From a checkpoint of a small segmentation model.
Model: 2.14M parameters, arch unet.
Training: muon at rate 0.032, batches of 384.
Data: trained on small charts drawn from random numbers, 203450 training examples, 28.1 epochs.
Rows from block 6, named by matrix and row number. Rows with one number belong to one channel. Each number is 500 + 25 x the weight over the matrix's rms, rounded and kept within 0 to 999. All counts start at 0. Numbers have three digits each.
# convs0: first 3x3 conv (model.mid.0.convs.0.weight, 128x128x3x3), inputs 80-89, a 3x3 kernel for each
# convs1: second 3x3 conv (model.mid.0.convs.1.weight, 128x128x3x3, transposed), outputs 80-89, a 3x3 kernel for each
convs0.5:483493483465497490494489486500503509508491503486503486518532510500508517480509512521520493535500484515485476526518485489494493546526518509509499495483508507506500511529497531525507517506527553507500501503512516512534486488502490489498489499505496488499497491481518498509
convs1.5:506502501504497502502505510485498503494505512497511509505511514502503509483482498513513512510511523498512522511502491506501487503499485493495495502503505497499498492499493501494492497495492488491493493498492496484487499493499506504509500505508500495496512500493524509499
convs0.6:480493494497478454470521508495519490490491491508512511494507456524538496527507478504499500524514501505508481504524528526516507490512513483494511524518475477494486502538523484501483515514500485501517558544535491520471486490458496500472519529526500522500508523487500507508
convs1.6:513500509506490490502493498486488487524505506506499508483496505492483493481473496504508526490503500508507526484494489494493490478496494497511515503511515526525506501489480486483491481474497470469487512498495510497496508513510502499499506491485498511499500505498495502499
convs0.7:463490543481459535457483468523479523463501709557526561447459494488503526492508482491488487489503554536506485456431485478505684524528561503486493515517481477466484512488501542506468532516523475520506532488504527515506529518516602502348496491505494532507505531522524470481
convs1.7:545512456524507540513545526436514520451549545506498492501518482479490497544515580490489447472526566496511535476472486493525619452525527485500562509505491532505459518497491510497448516502526495516469513505528476475485439517518609498380487487473499484432497471437499500558
convs0.8:512470550510474520493480530487497501495470480505491461502516459502507460510522463504489497486465478502465493498517473508503484532515489486510524470486543487494532489489485473447469504489477500507531504475538474477515475509507479482506448497525480521507467511507479541532
convs1.8:498513501492513487468496477551502523526483501502494495506495489520465523496430571471527471501546498537570499511465466497490502498501512470497522473510486462483466503520467528503476526445521534448509520490504490507534516459480507472494496461489526497501542502503524467487
convs0.9:507510515484481527519488501519491465512485470529486450512494478524495480521490479512512482500502476515496452511518485495528476487516499504519470528515485524503477521529485509522466513514472564513500523498495504492498492564454489553440523526459491530484490508457488503469
convs1.9:502484486498458473506467468506491487514493480517474480510476456502516456491565455504499497508531509521558498479437494495460500499458458487533484498523496497503528522518472500490450476489434479528494506550473513579444502465484509463476489453470508533536501515512471492491
convs0.10:505505574444534559536527496564459489474472589495510494475541519513497473485465532477488509452507508465462493530522485482487505500521461476473524542529486497480496463480530466501519546501484507501483547512485486471471474495528505512587669484378489461457550507470489509529
convs1.10:494511507405490561457486521484456442499520520516515442530520525569519475477474498504501551489485504488516535531510496486527519514479488447500488508506447483504540526476505479469500454485497473515506529522528533505518599523428420471503483515523514510463604552515613572511
convs0.11:535552472532551502468529557499442503492503510541487493527510478506513475519523484487485502509536506482536476505522539487533495532528523533537452524509460517514527521505503484512501491527505481478547509525510537527525544467529510471514486486491483505486505467462479467473
convs1.11:434484543501489488542497501482488464506527498520512496549478450552481473528468490443488489482477478475491485540486474521488515488478517499496513526499478509463466516481477477479440501467438493498458533505473489508472473524531529520506479545515541539498570558483517506478
convs0.12:499470470568568467575501517493501450495486443490519423546520466526523460543529489486491452488488428503491439456490480456480452478480430533484490469483475504485475506501454517512472485473446512539474496536490518520534516523502512526490512532489511514464491501443528516457
convs1.12:512476440475461421531486457487496490496497483488488455496496459494481462485470446492507465494505482505507497503513484509506507490479504514517521498521524511519471503499503501489465483480431499545474504522472546489473495498485476498487498499473512518490536519504536486494
convs0.13:505511516528494508459513503540515510513502467468491488514498454502490466490507514494504504510506520486493497530507479482464472488481488446475491516489489467452490472486475482468481489475515473498530523481528461485505476499514505492491504508518518464511547472519507464507
convs1.13:472494521474497504489501481486514510551521485555529488506500505557515492544502497493484516493486487481487485483518509519502504487499504497504529548526515486477525528514510519522500527505501485517483532549505478518506481502504502515502509500509508547498510533512492510494
convs0.14:501492503509484493496479497470466489515504487524506478491476501502493467508522510486486474486477499527483478483491476528518482506510473535524514513505480510524528476513493498517481512517498486509472494510466513468482480530505521534464514497450457515484492505463539523500
convs1.14:529495477515475471503491478500480498508477486520504503516490464512487480497500496522498459505506509516523485500464511514468501499482506479525505487528503490521508521522488522505488506476492510496500499500478496530493513467484507466485480468486522541521524532521484499506
convs0.15:507505497512526524495519518544531485509499465486514472488479453517491445538507437515477472511481486500491480521516465506495461512475478501496459509513466521526467553496459553506466549504478553504460570495471537534476514537440519517425508545464503488500500481480497529485
convs1.15:503477467489459455501475475518481519520490502503474486503490481519513476509548471485532486491553487524566492495478468507476471507468474528477500527492506516517519525509484511505474492500441527557463524550446549550430512477481512491476498480463522512506523524508497508499
convs0.16:504501506519486530500529534521515507493494493501467510473511514494496511547493505480503491486471472503504481499484463479493484515482468489464482509499469471471496510494453490476476459486501517512496504480482481487491499473494523487481504502494492475452508477461471452463
convs1.16:497502498507502499510511506499490484509509489486491505505509489499502503486502502506503498496478482497478492500512494498517505515525513505517514497511523497500523496498500510489495513501501518513534508503524514504510504507511506514500513517509527502499517502498517514507
convs0.17:513510528487510509500495475450459485481488488479517504497470483507488494496483492488508478508482499483475496437457435509512504511522477514496499482497494524498488475496533492484509489479505539515524517529534595532523508535558524502530489470540474477501460483493501481449
convs1.17:524506509485510482482501511516535523478511516488494497487513503491480482529505462505489505482492478490491453473469479502486485489489526525497487472492497523503469488490476505493494515520503498490487462483478507500485494506514526511488426457495516528509498534539539502501
convs0.18:517502473440480511503495476493504451425448628523485457460460523528528489524504518517500478503494537540495464510502510482459546433464462533509496485505531522495475496501473516509475483501509503477452479506506534501519510479499630513416476494514500484508480504555560484504
convs1.18:524521483468544569518519556543513498446552573514506466548475493486459414534492560489477450472488462532479457516486526572536571445489497549523506441466471580486516495495481496463449519496521507512442407474500563497519476519530565520419481485467504485469442478475509543532
convs0.19:528474491499482495481471498509504511468495566543549550503480540518526481524451488500521485502511494492493524512521482505515487489486482516534524511527522492513484472511486442476505441476485517470507513479497508517471491503490504486544509506504471534500502538496447485487
convs1.19:522544551518561559496484504498448461473508550504475454486535507490485473495494510444532537525553526544532505555551545511533498482529513526446479526496497499489513520491534506513546491523568491465492482445514488467508530522506492529503496498485489494479458469480459477513
convs0.20:505492530556477463494463531531482503615501491500464514465493465467448580487471493502483510541524514519509511474496536495515504472506491529548544553510520532452521540504543525486483517497503509498493533511485508465473501513495625511449513497525520497481544519499527488516
convs1.20:552562497561553454490541517459528511468502442489502499492534499510574595526508495461467499520496520480482542498493492461466481488523483534535482510527504485458455504537485486508488456487529528499556523484520474472487468512525568506428467501508501461492516485513541511512
convs0.21:508501504500501525493493478487480479496504511531544526510490493507495488490490491485481484513515502509506497499508491488502493466472470503493499510527517509491504483484500477478493505496482506490483470485472494511525470489491512530551487508529513501496507508521487489483
convs1.21:509518510507515511495499502481483478489500512489499495486485501498494499499496494495495482486475467500503501513496483499501493510506502487486493503492498501497500514500499504495494519514511478484492487491495492492505491493496485488488493500504491491495491494496502496501
convs0.22:524575528487511552542452478549488581478500509467560521495513468494486464446439476501476483510523495494515492524555515483513506466450494499491540497501431550513485501483488485506474492487483516483522448455508512518526526532516472493504494494514444524532496464472541505456
convs1.22:525576545542563539519520535543423483505489521440490521551568521518526530506501518444483508496480498513504477500549519478510549514487523538469457548514495469478497487483507523483513504541524486487521499511529462481503490520495516495504473498477498456420535521483495468484
convs0.23:496518503497508504475501513497500506536509505512499482479483471520522537435456467511504491487497465515504502513499487491472480515489471483492529466466475467468473517513526469462462494442445469468447455453442522533545530513537523504525484496485497509497552543530494509479
convs1.23:495485467521491506495483512467471453478499501484511534473495490455491518465458446489495499499429380525492468536509473472470463516506490475482499487499509491525548509499488541487457565556546447463498473488529502474478509490491474472453493498473526511513493472473520495480
convs0.24:477498471485484487464465505516481508515491523521521531514514537551533516525501508495481482475468481474491501514516532517511511490487497460492500451490498515485519495499492495493514502485490500498525509522533501497527499494476530471492520476511489517470513503486496481509
convs1.24:513496504519490486517484467494489473522516464500490469492503465497504475477487498540521544528512537519510536493504504482507521475474516488511499515509514519495509467496510475502538458499533487508509514512529535499510505531523502528504512539518520504525515503524488500510
convs0.25:476461458505485468519505496492494519523519532547493464478508515491502510493485498504504505516506482540517487503509522486496494530510503514536555457513460516506501487481496534497493484462477480467458476503506488463456498504504482498535513481473544533548440474483546468435
convs1.25:505499505496491486507509508500495494502500496509521514514514508490488488472463486516506515494500493500471462499500503512491479489487499503506491480480483487511493515512494512504492502493490532514505484487498494522524518515501506501502485484486531515491500505510489498515
convs0.26:450447462444473473475493484522522503538542516527532521499511517486487518499501505519506512509509504500487497528520522502502524529523540494499502495489485498477493488485478507492492524500488463485485464485476485514520456464459468460470477491481486469474507515497487489506
convs1.26:506502504503503510506503510482479476481482479493493489503500500498495496504498510497502501500504499507509501514508511507500509508501509504505508497496498504503504493493489491494489494490493486490494481482487487482486483482487494501498493494490504505511499498506499503502
convs0.27:468449471505474420475517542504537500485479509499426488483503489508476520532494497504510533530516507507496477505561548472500479487511490489509467500495472530482548504522530507502525520449531520497526484485519484502500485455499515502477522507550535489449501534472481553580
convs1.27:516430463505490441576530477465515501483502526533495490508530487505486497465456522523508451487539495443562497529476503482484523460447546491497536515474523544453530469544549514482522480416463498496523487543505500575513535513536499528491434539492420451522493489487546481406
convs0.28:494494495470485479486487478452431446525509487489504465504534500478505510495514510528539537518522515502519524474504484528536496498508475514504492507533506489502472524525514515517510518507497508521542513526526520517549526487508520540575497509568498492463487482474461473500
convs1.28:504480479496474448472476483494488484500502503503457484461485472471465460484453469489451478506464478493479479488473492454445482473478517501507498524496488503481463500466476495496488487493498461473484485490468487493478463461484478496505475478489488509490488516507485495475
convs0.29:500459436512495480455486467525495506475486496522504513477463473485482483494457507525529490508542505523522555494475458481499543522525557529481525505502482521511576512510530514523510535518531493496486510520513523522520522482507465445485479488514546487506531494534553538536
convs1.29:480475506500493513535512519520515469517517486509512490519517480495493484533505505471448506461452492481483503472502515461497508522511527485527511477502525493487500454460489454475506452479487491462520513500500512532512511519519501534551533548531517490472527514516524530534
convs0.30:483510468503474486492496500493484489501520470540530513495500527489456495525491455505537525492536521542511492536549480522504444508533494495493487503514500536510483534518528508535521529497527549466468489469468581553504510514501509481508519509511491495509484525495525539530
convs1.30:515502492509500492510512492500471492521502451543482463522525497513533526523530524495504504485487504498512509461503474518514480488469462521482506483486483514459448518487514483477521453470506510496492500493533507508489505516529518537512505525546493461501478473509447482504
convs0.31:519517478477510491490491501507471471504491514521496545466511481496472470538494514533484508512500513513504473452467500486499518478512507473506481471513487499501543485523539490470497555540549463477468507525482496480528485495493476456509480493485500491491483488470547514516
convs1.31:484500550464511513496494477459509474516527451551548470472513460504507474481466505529517527492502521489506530475512527504520482489499535516521494476504501480481447517510479470517525453538561507513538462497548503507528530511500519540526513512536500473486536509473476509539
convs0.32:509522532490522514476507511527499508526534507534522518500501519475503513441507499480507469520489465512463464498473495529521510489510475491492465477510492551550511459482467522494499516532502454512525522539549515485486480478478504501476506510487534499487548529515621537501
convs1.32:474493521454441485476471463483498488467488466471515451516579536516550507480511502576558534509515508588530497506527499499483491434428487523490537504477526508478469476474467526536493526577554506497476420463420414518498553521536553520539528487473510495469546511512493514498
convs0.33:466478476487491499491491497496501515469488496486515504507500494509515493509522522497480494512487510514511504492483515482485503497494514502501508496488483502511502495497500490492484514505507517490509480481497502482490503493517495494477487477486497467487501478487511505474
convs1.33:509512502496500501502503511497494502496504502493502502508498492504497496499495497500501497503509501504507500497502506492495505494499511499498508493494503492495498494484490498492495502502496509511514497500504497492498511521517510514507498507501499496487503503496488492495
convs0.34:479469506452449450478472490502505518528511511486476517477483497500478537501505517469476495537529503505499508486527553523528532501496494478480512499507516504500512540520490509495500489520494518541502510497509562504485503500490571470486521484486522490510525506506514497497
convs1.34:544520501519506490498495498484498500494492480497502492501503487518528526503504505495509498510516495489490492506499517477486503479482487507497512502497515488491491509506490499488487502501486514501499495491514491493504482504508567535486486497510498486482502496488500487483
convs0.35:491486494474476455458481468481500497506498505501488509497496490506496478516508468501507505522531507523538517477494506513517516514521511504531529512488481498504512521504518504513524480496510501518542561514509532510511535531515485505500514509502502497507518499490483498481
convs1.35:510511511494493509478488490486503496515526516494495493498502495532506483521502499497499497522505488502503502493488503472482507481497523465480498519507507469486494513494478510501486504507499496489491537512498485473483498512513499512512510503494489499488518517485485484481
convs0.36:465506547475500506498511497491513505497498494514516526502496503524503492535489467479464482505500502552517508465501519525507519527548526547487464491487489507495531498508496486482474490477485462494485499464484528471499530475486489501483535524501499532515489490466507491488
convs1.36:460487499465471482481487499518504457537513424504482402492494467491521508464499513515515551509515533503510530544552476517539471499492451545514475525496467498508472485525526502501534490512581506514552458462545475478545488512524498514508511509477473440469499481493511505537
convs0.37:497506523502507511520517520486498498507511495503508499485480497493488493515507510504529514523529535525524532493480501500484495493485483506485512477487504492497525512496517514496513507495519486473461472474496465449462499498501492502513523518530498498516496503497506491498
convs1.37:485476490510480495525491516498503511479486511498502530504486490496477486518488482447440421441459456449463462537508518550514524547520519483487482488497496483501485512505494523505507523511512541536523524524509545538519471468472494493503508506505487495489514515511527515503
convs0.38:476527484495487555475473464551511492580475395568539490525541498481490459510543497543520504503501479564540530495476495595530459572577508530518519486506509538534549486479495479516495503519517518514453492503491527494500492499501359503554448467487510518469559480467514494480
convs1.38:436495521475489477523529519542493500553556504432457468532490494497490507515468499489498497455494498526525512531495442422433433540495505494508503483475500524498473487491453520519484479526497554554522467477462530518465509527513423498561532513479515466480564547480490502499
convs0.39:461442458522519515514527546469505482508481478530510529454510521504518496517522505492464492510489484505497494509523525472494496487477476545541477472467487520528507526532523488496504481482517659530477415429483572565578504472443483509498473489445592530472502525481561529482
convs1.39:474489499482481471509515495507499504520527487455489490524514500501493487513512493484507527504508498537537502494471472466473484498463487480502498499517526537512486467502510475506503484500502481464476481517514548502486487516528504492501512515495486496474485505492511480491
convs0.40:506516600479471522491465487467473489497519527495501482513518480497506485478501521491467464490494490490508505513503449469477483448466498494500464518505481455503482481480476488498507476496497456454453552483479479486487483519557532525531527534518466506506519530514607538508
convs1.40:523521496536531503560550514508507501481494491513527507503505489497489481498484477496492485490479460484490478515524523533500499515484489524511519518518496507513498492503484522501487506485471520513520535524497485512513478468469465466484490505503517493478523510506506496503
convs0.41:464604546536528505556437518537447496497502464562543510457493476478492501485505490483478493458519516515496557502487490504484501495497544471486517480491479552518505466504490491486496524505511530544497484516504485486500509528501487496510591495524469482540457468478527474471
convs1.41:500569445485485498495448472497441527514486500580528467510488530527503526575505534495460499496484519509525496442491482497515482468554495478489490527535547491517505491446503529499556543461582490509502474473483533467499468510442491495522548478523503505485538531561428457561
convs0.42:517505516521514490523537498506490487519511485504514503501524504498498518484482491500507510535518524506504489467502483475471482458475483513488520505507507496520507511480504490477494496523511481546535490516534494502498513504473515501508527507488497494499515477492501502503
convs1.42:517493499514503490509509491499485493508497476511507482512504493504504497515490500496488483487482468497492481506508498515502494506493492504495495506509501504521497497497495510517512496510507498502488494494488469493504495476479495479476505487485497489498524506504511503514
convs0.43:523523496518519539513566521507505509487508507481492482525517489518517482521506486453488473499489489509510495484494490481496476462495457480503512493499501496506482496500481519492492510494491507531532529513532501508502495489491503508495533525485511489462527506487506508523
convs1.43:511506505507504512500506520498499510501496501520503512508518520513510520506506517509509499521528524519527520514502499515504503505498496482477465501506494497514501508505499502499501498500493497490481499495477493488485496483488501489488500498502525503491543517502531506499
convs0.44:501501482521553498493486508506480475518521471508532509513537521490518500514471490472468482528510513505491517484508483506484453460496493464489502515481448529499466514493491506505519490513494463508501503521500528505516542480495521502530531501513453505474534529467517492509
convs1.44:508508504508503479527515507494484483504498463497508487505526507523504510499491490501515512499470479491492494503507507509488495491480498534511478523523512468515505495496489483506514488520501491498490493496496477502493496501488513501487517505492506483494510510486483467484
convs0.45:454530623481511520562541429541489516496536473465487477528524495504515495495490514512503483500527493513507464492518520462496513477472480529486482512502491482464464523514487527539498486501491518485468518508506483522492548553479525529529532540495487494474511507474480516476
convs1.45:559517450648515495648548480490476485518492491474480495491490484481477488453504433505497502479486502485519486500486505498489509511486489506526500507508486487534478503494498510500464482503481515520535524517517517543489476484436504459480500523464521490472544511502528489501
convs0.46:460434435446475466517452460484517446499489525491533544509514508485521469473510472492495481534552532536555521540500488540525557554530521497529525492506492520495484524515502517540484519488479492484533517499512546515499542547510493541516537523510490523548500482491483509533
convs1.46:469458521464461516526489488590493465540517505440490457546539505473518537463507560429427429441447469499523535467499603420496573524483519511526495483516567462504529520483481527475470467498475528536509493476519522484494488495447463448499448468460522514483563544489489500507
convs0.47:532469493514516473475545518527524509529483465499500455527469506495475494486480478462493495498494500526492505508489502477480482483475478516484457516513505516505489505497526511500498493507500613515486506542544512519500495495488493485515512488501547519509515453489517512473
convs1.47:465495529541510504502498498532495488527498489521527486563497531538516499533507487490488508509500498502474486539504549490536498490540560429513465508504517560548484511505468484490461495541486455494530483508493521521465500528489501525532521494509507460414528528444523550492
convs0.48:467496529504458519481478446502462469595513465583507463482485526477454456495485500475468506510491512480495491535536511507468539493456466520503511491487461494500509506510504476516534502468459432495489480499478521493494518484496388484531555483455512501521631517487470480473
convs1.48:499503487419475471472494459544533500529571549482455462503494503573523523529529517512503492502501509523561556555543491496518492543531532453488535514500501472498469530503479451500476468483483492503508544536516477478473582507490376443512557539501519488489563528476495477531
convs0.49:591429508405496469542476520489509511502491475473549503500493439476508623490494471508501502504519529483487486487505566518504456543520581528511505501490492531510506481506488479487485504498482552511523494496521504516510529472476528503418491487545461462482471486474546512499
convs1.49:411420407449466463452461531569618536461433423570598556544500514512581649540524501596553532501517517505509526431420462456467435453453483546547519433502502505485465480526510541530557512524484474448467489499460520464467598519528534543539568562588485569524493481531517503484
convs0.50:539570548531524547562510557488485524489480520493486510479487481477467477479472472465467475488486479473474491505467463490449451477477469514498526495495523514488521501480502499495492490487481486479501476479478493482471480496493527515493545538527517517518500487519535507510
convs1.50:481498502482509499474484485517498485498503486485496486518513505519510498509510506492512500517517498521524516483482482510497489499496480506513500491511499484501501515524527518519530499522524491506502494506511493489494472476476514486480482501498512504500499512504507515495
convs0.51:578486482476499507444547529428488497534477479598452447516495499543485439505492481516506467528493465529492482465468488526472448543514479506502497511470498532530496522512513467469552503511505528495489468527552564497459541514527354487627513487436525501518567516455518474495
convs1.51:466494495386473496529541479548561515534541475519467506530486506477483439526455471547537524459445426544529504542473422507490451510478551529497440436487486539521495459527458450534517524501457531494475424473442555493474587492514280520603590475491493509553559542510460486443
convs0.52:554490473555521522428507588529467537582466393449481574510509498491511535494507508508488471549490474452474516538459466533508463484509521499502523457489510529499522519500483439487596531484514521505515496499541523509457561469419388520747517486448513525539563485486454484551
convs1.52:361506613453486457473477477498521578576572474510514469495504515515535614541499423514530608493488392512540504506494522426481403537489481461515443590587681509491488514521531501524555513513490500536495519543559510535494553504466307530651607509438458475581544593540436452404
convs0.53:495475485461487488515507506472498472463484460421443409506532519538528549536531544553519535520496541543550565535524509526524510488509554487478484490476473477470485491481489478488484542525505475494503485510514459487471532508532461463456471462470517506489522500498541519506
convs1.53:503502509499491498518507504521533536478472455472500491453463496462487529477494512442469500457475515463467489492469470496478484508500494529516490531512474521494461452463485464463490481495499456477497459472483504483473447455452490489489491479485476484525455468503470466480
convs0.54:504471480477498502472471450554538541557543574482485497493493489528517501515506465508526504536544522509523493542545575521530561496490502528531537529512535516516513538530535510517524523521532555568569516539560504494497489499508451495495487489510523519521520525516523555527
convs1.54:501504505493499513494489492411419427457480488471473478534500472493456425455442434518496479474457439489474460538544566464481533470496528474482506463471496456473489537506498506506491486490504477477479477478492479468478449450450429445446443439432500477465496452428497469460
convs0.55:599582606561555635609610583480493510468465485467462468504494452485494472459493509480466456478462475511488517495496480468509512439483475465484480503490479511489485481490511473480466486510488453471480491471477504500489495481494480476475478499476479495507491476493517504515
convs1.55:537542518637609578612606556504501490487504504472489491452470477463476469472464447500508518502512513503511495479483500468491505492487490479486466505499443494510494506516492529531519517531531538534526548539523530540539446449461489490487543559522495483475525525537490496512
convs0.56:486487489479484452462469470472482480484500503503488498479478448498494487513519505514507508508517504502516511482484495477494495490504509489475477502506499501513498520505514520523511538534533501507481494512505498490496494496515502529516502504501491493503505515531513510524
convs1.56:498491506500496512491493496490484474489492482498493487492494490490493498503498499506497503517504500522511501503516513502515508500511507499491485511498494516500496500499494490494503495500517493503484504498499508496498495496492488489491490490488500505510495501507488495499
convs0.57:466511463474506452604499373590518483463533512456496531511479555514492504500572526490531453507504473515473552535483602509484545508499546525448496485499500511590496489464513493493501525538474483485495486497479503420469488533460539531537487484528506522497478483491514468447
convs1.57:401490552403472610381454537499496436478488527452520605536483469519489508425593473496516553556510506597466529498529491509510479491551428507509475470513494418644360510503536470536509391612558482545461538485538540439514469513479624381576475389483512495496448506487474445528
convs0.58:535507482509511536472517505498474497535493493471499469514497469494503469521498501489496498483506484488491506474500497488498504491483536505493508542515478504523511519478513473489496503521511436461470536498499495479489504499507496511552518517511498486573481466501502515431
convs1.58:506505516524508504513486487502500506528499456487533494498505487510474476488438472535512527481504511517516498494510451491515477493466549524516505516520481485539463485454483500526569477557578519512492490528503471559581517495495503516535521507522511499468485513536488513576
convs0.59:493479532505490510468505498496516524531481511517493516473493501503520492538485484488502507498484521510490473491465472487471491502501529486504485489488482480485520527526481528503476522489547532490462479515500526499481512480454500469493494502510498496512472483526463495547
convs1.59:491495520498501503508500485502500507529514462531499488502482454510518511499530542523495467477504519492524513495523530541510508542491507519492522509523527535486482488492511485485490446471524525491517492476505527525518500511514529528523503529538478489484515495503454491524
convs0.60:507507572517520552512507480516502502522494451490490487518516499507519494483515507539536502504469490460481511495513490513470486483511531481523545499500501509501497486515543503512492526498500449446470568478520469488486516525480511534463517527498478536525514490478531490495
convs1.60:508509508524513482506497475482494501515511449476494469476505485512497474494439436525522535506509501517537490468492479488491511491482555505502486523513505456524504473479487517528551513521549501502514536546526468507550501501501507484490529500482479502490483497512491495526
convs0.61:472483484469477454477493443482458465500500491497496472514502512502496504495490494506530512490536516498534513552541546537514513522518499507517531481503523498510536461488506483492499497500496493523494507539544489501519485505459470483454475509469499520530498494499499472499
convs1.61:513502499501501513506506516448450456469461496461463491508501489481473469467490475478449462481464472486475485517537553468514558461501555499494504489492492478503493519491510495489493475477485484506492492512496499495493466491482482490482455458445515523477489492448498474457
convs0.62:444510555479503553543530496514439484539481485496487521458514476481504478484509491488526496505500534493480496501531535487486510523527515525520525524533507504520517482499536481495508486489503477487468485478495485482477485488519542513492515526484490509522499532506491508478
convs1.62:480490462495509526476516513475515537490489467495535522508508504503493539489519502493514498468508508493518486535496454519510520499489503499467500465453461498474454494488524503507544506530547518497466505508498507509525492509510490492501462524544498457518503479538482490526
convs0.63:512502533492508522485519519528520519517510524520481495496492502521500503514505491481480496479490508487514518519508525509482506493500519494508496528537532525536498472487497506497495529515522489494533462478505467506488456523532448496477495522506525511511492508511520528533
convs1.63:472494513495491530475499503506495491490491499502500498490452483497512490501520518506489502513491512515509522521496503493513481481503494474511491531491508521474497496493487494505494496492509498501526510510517510509517495510485507519517492498514492484478489491497463490484
convs0.64:495490473478506478468504530506485487523520504501517518485499480432466482507527512505530498502500506488525552514483492496472481507476531509522512521519519535546517518545549492524524507511487534534511528503488524539530483488504521494473538518478509512492525520509559575543
convs1.64:497502543500514516531519519454485511512467443492464445514505520514517551537516531402464481409469468445501485473491500521511484532502467479480476490508495500495496465452446470486489481493481526502490493497515499491479510468448481480489473493524471444443501480485476473462
convs0.65:522498491498472502478511533485505534523508520535535515519498511508497522549514517485493507469502540506475523498508516474485498487484485517501478464484508482549583491483489474477490478493502496487483490493496492489485511512499496473499492497500515477511471473490477487502
convs1.65:479479499475496506480523509479480471498499453496491465503519488494520489475489478513493514492482501488496505509509504497522492493492484489507529492512541514495502490490539490504522508526534486513533470520551511498527499514513493530516490509489501515515475519502474503503
convs0.66:477475477478489504472482502510514515502509515502494501522537520542520513506512506489525528505526499499508489487500500510501493523504518479496515513508520510489491499505527503529522519523489505493497514498488513507513491511522495499505489490505510504503515511490500496482
convs1.66:507502501501505508496499511499497482502498491520502496502504513493496515493494510519520512504517512500495507499492492501480498483483487499491479493493485494495498506503489499501499494499504490499493502499503482487503498498512507500504497502503517508502519502497513506499
convs0.67:524510481472484480498521493520511517537527503519521498499487517472502506495491511524533519510538514513526478494501504526498474477499501518523506482476482512491508497510533488498520499491486486479490505512513520494490517530514518540544513519508547559549519542499519486504
convs1.67:476493497484488499492487514480487492483472467490470462523517531494496522486502533472460452440433452444456467500492520508472467500503471496485461506508459497496499516509481506497496512502487489498528466473518480490525491480495462473476463460469496478460488479469453443454
convs0.68:493495503521519490478495511510527508520506489479547532526496493500516499508519509508525542501495507511507528520519501505495506520510496502502499510496469495479459500514497485496506517510506505494485501494511512485483508503498531519495514495513511531500468477488478462490
convs1.68:495522526512493498510510509493486505513492461505491483519513524513492511522502480489494474455458466483491467498470505516497526505497514475484488494505474488508491480496491501507506507492497475481501482490482476475513479495495493484492516488468496493466488488494472469487
convs0.69:465484491483490486489491485509526529519512522504502518525522506512509497521544515504507496496488491488505495495500506485501512514511516506515506518507513523521508522514494523506495510492493491487488500486495517520517509499501500504501503499501491500464494488464490487472
convs1.69:506508506507507510505507509486485484489486482495491489507504505505505508509504509506501504501497498494492490495497498494493498493490491504505499511506499512508504505495490499499494493495494491497495495501500492496498500501510504506510500501499506506498504507502500506503
convs0.70:549540502519517492491479471475517501495513508485473531494519490511498485485492522483485504469493464500487488507491489494480500522526494546494481519508448481520493500520476486487488470481534518526566494495492482511500509513540519527527513516480484483471500465467473472489
convs1.70:503501507510500517489478473497514533507504482514497455508535521480468499517457480496514494453480472504506471513510532513504518508492526485497489514477465487534472462462476498529542499521544468486504504497489422475486498495498461457475497478471510472449483464471476471498
convs0.71:528488504500496501513511504505520547510502526528505463542510509508495499474510489515497524522505505511500481486491522499499506492486482465493479472503531522512520488474522508496533516528519473496495516520499526526507524483502525484491505505493474508528510519516524519518
convs1.71:510507505513501516525517526496470462501485463493469468474493505496500498513520503470479469465477462468481483493485506508499502500502491485495523484503522508515505479482474478485485498511504482470494480488517500489506505495493497501501505511491504482473487469469486482476
convs0.72:496485446519495494473468493501525511497499496520484466520525526528520512474485483495491478512518525489495485533518493509500505517494468546561556522534460530533515512462466501470486483487473531563558469528499539535538542512470479478476481513495485475499518501459565539503
convs1.72:516510513508518496502509484500525518508511504472483508492505495487482488490482517458498499532526532541543509504486469520513495503507468467451452527520495504503472484482485521523487555536489482497504482501496449478493488464479519515520501496484446416444506491481479482465
convs0.73:491506509470498449533497436498470474476529569394455663481497503417531729523518498487480523449496577510506485493487497462542608480539614510514485482499557465497555467492503499492445474503482492501481514494469483501490486515525606459289486481517505495517459477539501485494
convs1.73:498439448531478508506477562435590673464471454462471492488493414394501729533521563471531425461492574524581601412446523439516597488523504454485636503506566514469408498476507563515471508545532490536495512528558458508468484540504611458333436500527510479436524501444522490611
convs0.74:495495515501491519513490488472472453486483474501493465482499525509507492519514500502492490519511510526521488504501503516506476493496493523510535481484497493508504486515500513516505516517487504507481510508493465488497464484509444461491453495527477468489474483491468470471
convs1.74:508515516488492505506498502494499499526516514504502516500497501500498505488498513491498493487494484494506491511499498518496499513502504493506498511524508500512502498489486491499486495505499493505501489504500480493501500509517514521527519531529500489486510501492497502503
convs0.75:467493494480528476482491504486531505513502516507497465512493529512516533513505487526527497484495462520482471523510510500509520484536550526508500489470461513490475482486495524490479509470509555545568489479510490467488467502517447471503451519533521491509516470492499456516
convs1.75:496499513489489521471479521496494498473482509502502490491490492451482499470505511511490528515512512463466487492510493485506494516503484493491537499484508495480496481504517512488481501495491521524520478517515468477496502530539508523531491504525477502481478518501500501492
convs0.76:493473480492468466485482473517509505493482486482485499485486489480490493497500502492490494521502503497489503490501516501499493496501502507510498502491479517506494487496500494502490487507487523527511501504502498488497493492500489491522483487501458482498462497491489503504
convs1.76:504504506504503500500500499496497498501504504502504507501504503501502508498500507500502506495498500497498497502502500501500500499498503501501497503502501503502500500494489503500494500501499499501501497501498502498498503504503506511509503509505506503498508504503505504502